Weights of a small image flow-matching model: layers 14.
Rows from block 7 of a small image flow-matching model, named by matrix and row number. Rows with one number belong to one neuron. Each number is 128 + 24 x the weight over its row's rms, rounded and kept within 0 to 255. All counts start at 0. Numbers have three digits each.
After each neuron's rows are labels from the 100 images, of 14976 (inputs lightly noised), where the neuron reaches its largest size: "responds to" is what is common among them; "colour at peak" is the nearest of a few named colours to the mean colour under the peak. Only what is clearly more common there than usual is listed. The data: patchworks of several textures. In brackets: how many of the 100.
# gate: MLP gate (model.blocks.7.mlp.gate.weight, 384x192), inputs 96-191
# fc1: MLP up (model.blocks.7.mlp.fc1.weight, 384x192), inputs 96-191
# fc2: MLP down (model.blocks.7.mlp.fc2.weight, 192x384, transposed), outputs 96-191

gate.0:120126104130164117114135131142102132159129143155110142108086169105149152103165124115115112186138108091105111114175167138100137102155116148101152141113090119110143163143099157163114109116113157093141090167171088175105149110086105053113090105122127160111156144089123114128112116110096156106
fc1.0:139157157125171110145131173131146125105116118079179106097105143082168125172158125112115138162137173141136123129147094127101137147097132088097130158107099125141124169166115110131119094108151119122119128163132102166149145113110138149142127155137109149145055143111099166120150142150129098161
fc2.0:133123145117133153100130107126113119111115182131118099142153058126175145099124160131104159086153150131102137151117111126165117123075107087113102167135142148154154144101150108099151106137094130150093153156128095092137111128134164128180129106114129103148111086146106160123141119145126119106
responds to: purple (84); teal (84)
colour at peak: blue (33)

gate.127:154125124119130130132087105118107163150145151103184173139101144126117131148118118194161146137107094124128116123121040125140074081112123120128129087096132127110126145113125117142088155160106129145126104111117130111142168128115124140094108175133144084097160118132154109114112124129141134133
fc1.127:144109109089118112114123119133137154158119098183157172135089167119112127106138092165181135134138078092153176119141057113124098115161125142163085134083107139107133157115118128103115090109137096138117110126129143091128170137122103086127133118138128114170126135148136142078140157103121132172
fc2.127:135141145170096099112106122119120138076095136130149090144136109168136109153082163124099101137160117103119111131121155112164153167096151153098171125138139131162104116178154110154118130140108121112132125150124164150140104130162141142113121156140093154182148119112147168146152106118181131140
responds to: green (76); plain (46)
colour at peak: green (39)

gate.165:113132160090137143129132111167102121149133167141112148191108121116132111077111140156112142118102144120125123135131114103145128126125164090134141105098141100152121164139156114074150111142150085140103146091161107121119062150119118152167138139180138099139129161161125136136111110141082146148
fc1.165:168105112106116127141087159089079111120116098121125156140144120130130097133151103097091142141116115115097094116115164138114118098101131133119168136107129126164089138132132159112091080100101092158129080137129125140156154102111150111131152167122154149106105111122171155103132114110164148127
fc2.165:098134112164088133152101106122131151167108136167130067113130092093089133140121148127157102133148126131149132117145120117143169164163117139097079095088145171128110143158087097173124106170130126074141141128148144127104143159106100112143150115143119112159146095156132095176142137161130131142
responds to: plain (45)
colour at peak: yellow (43); green (30)

gate.225:123107151122130115110125099110082113121106117102097117117082123113156125092095103154099128144137133094105104108095105104080155133122077127122123095095112162135106130121147067116100139136120130109108143131133142122126159134122145146141136159068121135184096157098113128127150129156107103123
fc1.225:115116119142150146133142120135153115156136101173110143111127156118108146117117099136131132142146138147082128133140109185098132146143118144142044140141152187142112100150097104133104165186156141116126093109155147144123119108127118102131152158116130128152106119175128137175134127138090127099
fc2.225:147162174093129100122170100158119127116150168103157123129124110132121113127146144095136100102121136110173143104113161123132143165130140133124163128060129135139125155099133167102160145093099134171155115111144102110101101139106149129093117146187146125119133136082129117084128121129158125141
responds to: yellow (89); purple (80)
colour at peak: grey (59)

gate.247:154107148137120124121128128170101181106143125080107144125152147113153111121135120115113126104126146132126132154122121160077118120149122117100126139091051175125145145141106141104148141131151113167172093112124164123143084088120116118089090161094077124125119081126081155096137142105148117171
fc1.247:113105110115146101160123130111114120139119146187142115149119120128114121140108174138172132172097068128137169124106120097113089122119150085123123113144134117133117147134154115137146125091118118134081130114121116121156125130138139132157144113159139105110101141092186160112097094139098128095
fc2.247:127137094140131102134151146106167098147146148130107100119152107116108151109131140123103156145131146146121136101118105092194105151097169197121146130132145100151081114084154105172160183124133160140107109114122097131121157177122141149120135118127143135145141124099150137138088094128124170139
responds to: plain (43)
colour at peak: blue (42)

gate.110:138114124130162104104151082117120113138105093153141095099146110173119094115090117169152101133043093064129127104193094110128133083134097156136136138134133123147119093153126112144125139135141146112125140108136116129149126180142072084152105141085144149107153161144163123110106109163133138144
fc1.110:162105129144145085105140112090144109100084097163154128096078121173157115116073155168112096126106104090138121089162127122150118128115110118155133140117109112146131122122130101084096111128140162117152138106167136126130101137164109116133131148089160152111143144139117143124116112132125140123
fc2.110:140093154105086158093136122098160100125148125103089080113123099127111146108127139097154120109126155145140136158158094111148166143153146100152095148094158112128149139131142172104151113170117120104123175106141131118129118142132100123158147101156105085156137119154133115120144151152127140153
responds to: purple (92); grey (78); patches: five (51)
colour at peak: purple (84)

gate.237:128098153112104123115090125138125113096130108116116158112108135115165147137093123149121128096106122146162112080156119141115134130085082141123101175104120137163123116123093162128122143113130131127123093138110135095095095104123125134101133143148126151133142080136135075138103140083132087117
fc1.237:145134153141113149131123139161102094150131089115084142117111147106150186131089134115152158114142141093173130133183144102066115121125092158101128163125124127168126135137093110149140168133118166146135131138113129134157169108145174080134102125121153160165130122111141097148106159148162113141
fc2.237:148155104188120123069155103147116118166104151152118109119124132102109073108139121163112135121162119106132156177113101132135101148133101101150139110124120127103177141138129108152135126141113093111135180111130095108149150131149110094105160114089166104127120138125154127136142118180099111158
responds to: black (74); pink (72)
colour at peak: grey (73)

gate.187:152107163104132167113118126098119132121136117110128171112149153104143111150128149124155107142130157141119113092088113100089180126146157099160105121080092154112087124107119112141113122126131091125126130107132158090145147133109105141115143186113094151130115095080175167101169107067152145116
fc1.187:148131093123120127147118119132106143152102116142131117108100083138151099100123145103199129129090092113114111162181117146156128102105165100107124161149178100172100107122125131125126127103138084093075152117158125117109152119124136118167162104139144152145117150104157120099143115150124137098
fc2.187:119102088124114140094153107116115115127119189162143119120109116128126117075114109144155095127127080155100107151128133159209122079147125172129133149139144106141114094113152105122112105143119144146103093088134111160107109115190119147149113134147086184103146165146130088124152094177120146169
responds to: green (92); pink (89); plain (28)
colour at peak: grey (83)

gate.98:124111093150119144126115142128114132133138145119131142169133134127121181111168179140134134131179149138124142128119121130103125112100145090182124128130129139081102141074150149134124147156140135097093133115080117091136128143101167137125156142170151099141155110119082169128109089135080158139
fc1.98:141141088101171139129072103210105148102142131130128121152088134140088133102155167141119119137120118083100121135140133143092092122170135088122128130089106172087110130144116116193110156179172159143095121164120125089122129118099128084124100161110125114142136095112113159112092118163140134166
fc2.98:154159171172100107119140133105119092083091099145139139116128127113108111162157111150101096109101083094117157103119095151129101106066153172151134132112124120117124141106144168111101116070110159126107140144131102132106139125128137153108159172093120110107107132090066131131130136142170133152
responds to: yellow (87); patches: five (55); speckled (30)
colour at peak: orange (42); yellow (39)

gate.210:131128142152116135112173154132136113138156082141071105118094163129137107154110123133118128116146127120165122141153128143124137160102149152173135129111089143123104082087087145118112118115145099131149148122099154102151096121098159118136117137150100103134126097102115188142090146100108135129
fc1.210:118112197117146101145142135136121140121134118098128102150167130100152135149147109123122138146132175159163114060120109141108100147073131134170134101147157223083121107140108106106131120106147153168125150145093126142126116106076141108137150157124112126125129112119125140099098159138143117123
fc2.210:116125138109123110148100151150091064122106144157142149132141099080129110128121071164178139149116128164160167125107092102141150121098092151121147156128134092119125114135112105139102133066125149118110124125096149158095100089141109098140138149127101119106116160103092111099167187147106102137
responds to: green (84); red (72)
colour at peak: brown (41)

gate.248:112145168119102117099138101173166183173108122118117119139113148119095104088141157116155100161141127115112119090151088146122148135161155119133103126107104149132094158111123144110137134143170162106133086150144111146112120133118117072152128172130166139141167137140100099103117128116132162146
fc1.248:147120164126109138138143114142117159118137124146096133132133133145136102106141144120100156127062107111132099148151156096105152127158125111144146103089126134128123146158103141146102141115167130106151125104161124106142115134093088127106112135062096132123136100146133114144091113115114137090
fc2.248:129163109117168097111124162123088133126134149125141147120112164158155116153163107130138140144120112118132084151133121154093149081111114124152160145108132128116123143103086156108127162095153160145124112116121130144159145166132103125129101148132126165103088187094091082147108155156108166137
responds to: black (80); cloudy (41)
colour at peak: black (46)

gate.269:103095138098140179117158135125150111153097130129127116102097154126140092096123145126115103103114150110154119114145095131113140136156131096104111076135156155093155149176117124100168159119167121107126153155133114125153086104106130123118131110130099109126125124094155134129129112127117097143
fc1.269:157150121114126094138105170099113130113136136156156108133133102160120149163086098149126121195175125131110112178130135109135123147098139152145151197129107070124113128076121103178132118174118183147151172127131132153100175155120134102158133185123169141143153119119123140137131120157104135109
fc2.269:140109145158141148183143150095138112137116152133156154120150094144144132125119123110141124131166123124144140125113107113163094173110170146116099086138151083142121102125126142139142130117114145150098141098134130152069118127172086110142152149142112098140146116127144161171129119137143099130
responds to: rays (42); cloudy (33)
colour at peak: blue (28)

gate.174:131093113065145097107122100110131128094099161099136134123098121107139134122120112142137117139132120136156125115129121132108153145083115118139120186129103146122124126130152152145115107115142152171091180150113123129123129146102144131113140104123127150100137121143108097154104160157111138108
fc1.174:137142105100062130138094109170102119159142138119150156154102154127101108109141086124125123128127099132120156113133126120161134161132122153119156089122163120107112110120146085120127094067080072121136109106151078115121139129149125097089143166122109137136108094103113131091176086120113131133
fc2.174:107053138126188116155091124155160139096131145175105144054089096119177148145118100129122144115057145120146103142154091128111150123125107092134139164113124150125084120110096146159087126153141154175122128134110168132112100134119145163115164082105153134117127180139108154117139165125101144124
responds to: green (71); pink (71)
colour at peak: grey (77)

gate.359:146114073163091123130190135174093084124143142168098093122133144109142132141148129111095130128097139115156128152125170088133128125164104148098129131117098128086112113120140139072111126102120047178122103107125138098177129097135145100129147115162129116129105135102151144072143108111112082123
fc1.359:114088153133153071127102111166180140075086130144135107124177097139164162128163075130136137126113107135119154117134120138133117095136137124049159125113114135143144136158111135175149142150081182124102089132107086076119128150110115117113132146128120120168098126096117147116178109160102116127
fc2.359:120117120141125111127167120098069130134187106147135120172102104119157076088131116137108182119123120142102118146103152130150122120114136133132143156129125135128126108119105113100142134086137089159124174172135143124146174122147163115161121132123156138079131122108144142086113092072148160137
responds to: blue (77)
colour at peak: purple (31); blue (25)

gate.139:150120120160123115124151135138123065143177101166120116176160117135118113143149159134161158123087102087140141172160141122114111139168130120107144134107091107131139127174153152111140154099063136113090119148104121157181134183153123143127097134148114142088101120107133094125125153127135148112
fc1.139:169135093144135109147113139136135143138148124117153144115143156116095157139137165133155097161172154143122138092111133172142130175149133128095106116138128147110129154120130118139098112164143162094155143111174101114076168111141103167127129192114155138136102106133122105142158105132127183089
fc2.139:142116141156120140210137143117131130106184129159102123161158100117126170109101149168159175129099136150100135169135170098127105135141109128144113148121134100112178105132166123120153161061077147136105134181145134145145157135146126165129138099111137126107127097103127120112133160145123122120
responds to: white (72); zigzag (27); striped (27)
colour at peak: pink (59)

gate.263:089116114151067148098136103118103109141148108080112116129126147096138125110073177096116123139167162143113107151129100106129165169124089151161118141116094122115101138147094107140162146127105112101124126141115137132165143153148127142153112147095140133168150148126096161133157147117120085115
fc1.263:167099097116155111110125133078108077072121122145155138111123153114154076145144149115077144100112144125143122088120143153081109126108170128145099131118114114100131107121166145157114109124129145134131101110123130183131168103126176146151160141070090137099096121113106145134122157148161115086
fc2.263:093118145168128134153121173121123145112082128090134080104153134150095087165150115078096170077163157115192126123133115119146133134126147116134148116129098129145129103147104115130121109129107129098148134146116149166137144091114170107135144131141129127127150152142125137109151128113161108129
responds to: blue (98); orange (73)
colour at peak: grey (81)

gate.85:128130105086095103123131109135111112115124108079201136200105149151114130133145146116092114141124135099140123122134137136127159175146148135159149125107105090134180113143142147146111170087115117152148134150132079140135088143114152140121115141123125131121120115131141112071127124181153125136
fc1.85:152152059119147107138160148186137128135157100132098100152140152138124089081163123128114121117140124111070138125117171120172099081135165112106125102153134107085135109130130098122152087128155130131135087099145115115156104091157131109155132128154133114087103130101144148139137091125102141130
fc2.85:179157091111128120227109096148109112089105136097163122108114145134103143150153125117119103133082107124156109142157123148126120151134163175113120117103140078132162148131179148173146144112101140143100108115148134136101131115133147099129088140129123148173099145128113086087109127207124130153
responds to: black (83); white (74); wavy (30)
colour at peak: brown (44)

gate.79:099145104098151121115116097135121170130132144116125102155096148141108115113132151138148167120141144105151075133172100163155152125173143063131129099101167139153097143148148083128125135138189128117122159114131075085120127134109103157130119135102146084154138168121117162161108101158111104119
fc1.79:086157168128160108137062130124126109147116146155098148190076132118132198127109074157141156151117119131158151128119114163155130118135102091109127111138135157107148179138153146145145076093144129101123168132142113128100073141114097116137155092103150115119149163139118149149145102122109115123
fc2.79:159137129130096132101092121131131098109124119154168160138195099100138120149096128138126099149107102138148129116138152116170117116063124126160152138169127103080111152097161128111162126090108125130105146130112152158165111097157107197136120098131126146116136145081141139111173130087118165109
responds to: black (86)
colour at peak: brown (68)

gate.154:103147114156103149094096124092115148152176125138139171107135097130078062100148116118105066145160129146092181133109094107114108107110142134142114072151159146119123131111102126129175115122151098123144127128136079119164123111104144095121130145134154128164120142115135157161165106128137082138
fc1.154:132098115103118115149101116102193136109097160132136105131147099135144168097128103150122149122080130109142151095118089070141153108102115114162141154169137126111130154120159111127101138126107145139119147098160093142113121141147134165125153118121125162142138115191108098120114128130100155133
fc2.154:090139084165109137159085103104094140181093133112123137118134143092123090110145145107114091131137143103137143160150110130093121136135100129114143128176169126159155177142065099140108148135130129127162124116120101106131143105124138100121121139104123153125123137146128139159160104115112162161
responds to: yellow (95); grey (71); furry (37)
colour at peak: grey (93)

gate.188:114138127113125110096111136167104094116133141102148074128094164134162147155121092098128119127121123086102084122140161157112165154113135109132128131080099127141129116150114114134101088142063156139139133101092128108129144141147163173120140143120174086165122128151115128111109135120165122121
fc1.188:147083156125132136117149143112107118126140147073130094112144168130152127155133126130118060116149149151154141164136125153111138182147146167110126140100104111148111123127143124101174152140101144147130100109114140105159104160087132143101095195142124155153156109159115135138119158111117115190
fc2.188:116131133124089152088157142107131135157143106110068149115135121081139118104173143120116109111101110163144141090111139116120110124142126122153120160118131157131128134139104108138111098135139083144142102168145080121154148075112066111094144111137148152106100105096117160172137130083108134117
responds to: white (94); black (87); looped (27)
colour at peak: grey (77)

gate.279:182109095128166143129118109116149148147117113157158138137145111163122053100173142159179078116090101072128138123125118082102163089142113108121134104133129086092091097108130114152132130158170123113129117154135112109126159147113142124090102137134114124130125080135096156104105103141126140173
fc1.279:103142135151118135119116150120139091112136135151085097153110112132133147168095158084139158073124142141132127156149118128149104176114149150105141173160121122175177099114099153094087096087101157138155135125130139173127083141146132161149136097097145081139118165139113141178129185093119102128
fc2.279:156146159138096173182129116105126130144148093138098103104158112106093144152125141096147154114129139110135186104128151090138059135109171096147105144148142084096147137102138166157125106137094114113139144112097139144104149139143135091154134122140155080137157115143156178135146126111117151084
responds to: purple (71); cloudy (42); rays (34)
colour at peak: purple (47)

gate.65:126149097158108117098167092135123132137104152127079142104121126129130132111080150131118094128113153096129095123119109122155133136142132140149132117136171107173118148138120167134152120121126125064116164089128157116151108135132063095145117121195147099151134135163142141162139116163143127127
fc1.65:077144132179104142096158101130138133100137100171103134112132081136141086106120115104134134133134099092140142121121158137158107116175105179135093110131158113139153092144136110118152128126149127129158065114104100111148159132134108130108119118122188107119159081121158157159111134103163103121
fc2.65:157134112139156126044148128113135123141118152174140121093158104138150083079134130141135111103139115100078170110137142099151092111179133169140128141120152121139193121129172159129146142092166113087108137118158080118145135120166138109148165107100155100099118100138168140138122120121113098115
responds to: blue (87); pink (79)
colour at peak: purple (41)

gate.262:143112106163096103140128114133080111136124127111140122111084166140140098116166145139155097126097102092136109142155122083161136120122139086137093098138142206178127116143139140096109125141156101119142151131162102101140128076102138136126114098157134132109117122143132121095126063128103142121
fc1.262:126134172097136118150090146135123168108131106185109148151149108134098141142164094080159097107118125127133143164125118112114115097142124118119085127114163117155140122137152169105115121125135143100164125135123161130131102085126115109160145114117137119178133118155060126148086144132090155147
fc2.262:116100118123139139104140145092136119139078130140126141125114145113149138117158122116093165139101120161104126150149124106117168140102148142140150186125138127133150108122111124187147081141131117158113159101115105111133112201125127121137119150090117167133186109112187165115146074115135110151
responds to: plain (30)
colour at peak: pink (29)

gate.102:096134154167097142101099160136124167150132129130128152104111143156152179128129082104097114171140134120114117143106118150094140135144114177122142099107119112153134139125113132169121102149078164096167151159106135181090143167086114107118101142111136141156162128145147128140147141154149124117
fc1.102:148137118125082156105150136130170158117139139115117097085150124134108108149137096120144107106156138171119127119097138136200112143115118159114141115144164129087132141130142142134136105154110118130174135094122116132102161126143131147126135158155115115141151128173135105162132155112121153126
fc2.102:096161163186139135114082159133153177129119132136123110108110156104084184116148065100109131136123156111130134127113107140108121143175107181111145092096132123104118142123115152172114118141110150103170175135120131195114117163113101120098148125118125113137151160174132091153122142166126147154
responds to: yellow (97); black (93); wavy (30)
colour at peak: brown (89)

gate.371:101136158116137133120091120138155137182108139125199133090124141157121150110118080139099132132121088109090114107131137106110147130192138146121169149130126177162095136153147130133136132138145142092134105105190087117120151188112126166109127129110109199146126154102140093157145132150138137135
fc1.371:133156122143139148123100144169129091132141096116113127102132133119146120130129084112107144132125146115106127124170080135149154137136123109162126103134146111172117172147115098101121116140113091098134156134118154161117147160123162163134179146096133159121101187134153121156125163148135099127
fc2.371:187105141115144140057131166139093118090154175078098105139127144089121099127112130169128126106103150162126174142085133099122096156089163113150097166123150131118121117100126126117100099141145099166110149138148152129128119105151152114166152136140138085142145100156108143079121129124157159129
responds to: blue (76)
colour at peak: blue (58)

gate.194:119106134136148172093082111084117075160127129106129154157128100122099111133127110118119072132109152111150159142135067115114140127123143120145129170082117110149111145148113131093176126165116119125118161152137129135127121154114127129157112102126115148160110157187154105127173147141142115119
fc1.194:130155087161124123172160125137126119161106155137116105116152166116100117127160124121121112165116133129141140105134120140133121091111109109106136108194126125114145143125101104115114158076154094142120137127159121153126163078116146100104139146136138134085115170113131131131115089122105138149
fc2.194:150156112123110074147155115198119161126107145138159164139119146107163142129123112146131152167147094149128108096098172152171111138117097124118125121157130122115134122103124149123114186132167144129112117102121133140139130088111145124134132112147113152115089159099128109085110124114149105112
responds to: blue (83); yellow (71); wavy (27)
colour at peak: grey (90)

gate.209:124101149133147112083164158119147116132101111143133171104116106166179106134109149159095145133102150100130140109162147117131157134128100108132135167110107120106140107161108093114133148123106141145121148134128128111131143153123101118136128132142122135117140116144158132124171114105123173078
fc1.209:136105129111079122120141095170114146141155111132125110155142159127148122156132165137180068079112117132150113119111120116152154125152110098111128106155114138107139101142145150114105133120124127083165130127151126138154131101151137147130098104094121069113094117116066159092079155110079101119
fc2.209:132071173117119139128160125166116118084108096130164124119156118119156120161111161128167096096121131124149093104122146085181144124125161152103093139133143134142130105186106107136116098128121082091168117110115132135149116080118109111112123094121114087105127123114106117076111150103108092131
responds to: green (74); crosshatched (30)
colour at peak: grey (69)

gate.152:136127117158066146122145106116084081125128112151146148115094154197137100150102135144120116135144077111154122119140117140137162190118130106132131108122160168102113062105137090113139131094103113120127140154116127104131136099120147110129144135141130162149155149144114126105131106077119099109
fc1.152:107119109150113117106114138094111142103169101116127133112095139094179085150108124120127127139133156137126119134113060104143189142142104147154147148104096133142148135177117123121084107121094107124151129114104102089153174100134126159089107130115161090141155144134140125105116142140159113141
fc2.152:098095121136100139066137131093143140113142090157100126138165124103133112151175182102109107128114173110125102118097083092119155138158112148162156127128126163110139134136085140120123140124115114149141105119135101131121112110106096141112097109109176114147137114153100139158106144128111104144
responds to: green (91); red (89)
colour at peak: brown (57)

gate.184:146046123141136124113148127122098113123128094118151131121105117106130136122152163132162124115136115126122132150124148143098124152150131135105127164098108098156158164163091118136126143121109127114089106165114113140162157140121115110131115124105169132128099115081113155108146118129145121111
fc1.184:117143116112118131093157137126145123162157105142090105129159073143113135143142161118134149118138103159111171150102124122124105128175157114115162098118098100144173152154126151118126167161118112113086170104114173072148123161125149139144101126156143094148118152102160128130166121141121117137
fc2.184:105178164106100131023099117131144146108113159103142107100129100150136111123096106147116090145127144116096116093118116127137130129127109140158140108094126147107106108079163106104149134136133172131152113111121119104119090120107124133133093146111115114143147131159096118137147145108086119170
responds to: blue (87); red (79)
colour at peak: purple (36)

gate.261:116097142107147068119101122140113096105128125126088137127121158118190129132160121136097135129096166143119110149170113133081118135098109159124147129111089149118110100152156174116114133136158163147103128167117140123123080111091142127097110146128141105121134139129090122125139170120135108135
fc1.261:139147174117126141133127130151138127143114132141113072150129140129136122093159145138149099090111114141141109122127137179151179109113162159123135129130126150072109087107168123101149112112128132085166101133092113112134065134095095090117088112150132123131165133132135105127128153089133179143
fc2.261:104110092141083121112128089103130114146130122178119163130139128118132107116111125136149079158156125070135138155106085126132143056110128127096100123090162099122087149114108126146149160102158175136121119093135131135084124095131159096160091091124112114136160154156092104138141123105130123131
responds to: green (72); spiral (33)
colour at peak: grey (70)

gate.241:120098103133114141115108122132148087150138156142112149105115115142095125122179109089154176127155148163087096133096139126123149130117091152112147088127133128114108093111123108107142136131097133123095121163141117156200124142087135134158102144160150135104098156088116148150146143083124098101
fc1.241:112142140142091072143097110158158159134114145098143123120149150103160131127156103101112176128115129132120110117096117121125139104094154115159128144150111130145108127146072110123127168133080129112109150116126131127124152158148126181150153196116118125160154148135123098108140127091154127086
fc2.241:162107111133143107182091132176139113140122146120113150121130131140160186129111161159101142128111143143157128081162104096137122140136142130148133131120148154158115149169114116088136125122158130086134129142107109089113194160154146157143160129144121115185107121141155065113178085130089130084
responds to: yellow (77); rings (35)
colour at peak: yellow (32); pink (30)

gate.378:122109159160150145115130113127111121148104119096154089135091134150150135125123111132138096139143135100069164136182133106105178082147161127113125132073115191122133137136145108186151164097118136099133158094128099103124138174137159117104138137074142163162121122087153127114187127152128121141
fc1.378:150122123123166142134140098167128106177121136115120150143124151122118132108187164180170119101127122156105113124164150136114123089209130183124119116107121165182131124139101150138155168150114116137128103142154134131152132130154117080092106139084080140128112108099141112083142146119118139169
fc2.378:134128148103079115161160114168118149111093126145122145107155146125098081122132109110147146099161069114123120195105124105143107158133123140076120150089132132116157126130136152123202146121138112114153118134141155100167090159115083130125104161092097136136142108140127106091145119114147095139
responds to: yellow (88)
colour at peak: grey (71)

gate.345:125071127143120135100127094154105135098142120131079133101127104149147092105146146114133137122127142133139175157129119049102129145152159103112160146088074102154137147141107114113152152096113129117117118143114145098151176140115142094138092076079110140148126114114118157108147104138114101133
fc1.345:115118165137155080110146134111108121154181115110082113139170128141109129110099126142154132121124091134132171143094147120156121148133116078116142113127139125118117120163145112085144055105118103132113142111141104107151151088159127104124153112162172157112094103104153139127141136087116134105
fc2.345:160153106095103124112157107149129137166115154106135162176126118149145129158145141125150104148155098110144059148075103144137139108151083139117098108140157174111085116121142152081095174085138137112155137140150120114104121122147147148114106110154130138101121148103098138147107139152116157107
responds to: blue (89); red (72)
colour at peak: purple (40)

gate.280:155141122079129127098142102093137130144132111135149135100155139154097096128154097129153114104123129157174157127119128133163135113098118122116104110123154107137110158103139104094149135141171114161130106133101131135119124136148090112133104145142159113123123103173099135187134151134128120098
fc1.280:091122135121113167139109128108147160092127113098106117117137147106112120163138104099099120138109118138097136086094095119131123114123121119164128129125105138112091132142137122162143108159124136147131132070140122139104129116107120154132118148100136108139104125108110148165125088130126112122
fc2.280:136106113128134143121135127128174104143099134105127136110118149131153147177119118120177126114163096098148086120121091106104152136151116109134130141151140122102153144149114146148111188122097108093113163084116116110139094137159121149147124120131082147134145164108164102092118147156114137131
responds to: rays (42)
colour at peak: black (45); green (27)

gate.142:136108168092102152115157153115126130154137127104122139122135096134146101102131113137125098100132170140137129122121102110155118157104092117096092141129138124103109114096118128064127102141119084089128159119133142062112098092134121128134121109174129113097107094165111124125163089094095135130
fc1.142:098148154101168122154106139180136190107148127151131138152154133153136146139188124120134183142125089097083141156090141133133115097156125147134144079096141095125147144134156150173096121125093131131103073154069146121131150152091135109128139134132124113124151116102113150145113130136133092158
fc2.142:139099114092094149128158162134139111151092126095091081135097117126162139100106124144145136121145175152153110138116111118155129163109120094121098179146132121131113123123101142088102151166138115162111147120139135080143103087156120148179116106141114124143104108150101105108150105110098172100
responds to: plain (37)
colour at peak: green (34); yellow (28)

gate.207:140173158154147110102120088093102136133132132143137118119117133144122100103082148130146098097127120126102146132100140114099120125103124177157115126133097164101146120146115120088128128077125094094155107078143107181131119134147088074117113156083134105119129156121153092151131127107102091149
fc1.207:161115125143103109140134146100148113178153105138136179153139115104108108122162118092162145131158128121158158142104108091123129139110078082143102144159114101141154169117110132155112152110129081110097177139122141139182139134128147118113138091157133118108116136116112172133147148109121119121
fc2.207:144140131156122180207127130163187141171139134104103131133117130122115158111145146105131157151136146161144128151116120092127133126142175106168114138114095128146142162151144138117112142115122102091112155121097132114129148140178163143108148100156112096163142127141137110116119148166162117088
responds to: purple (100); grey (97)
colour at peak: purple (42)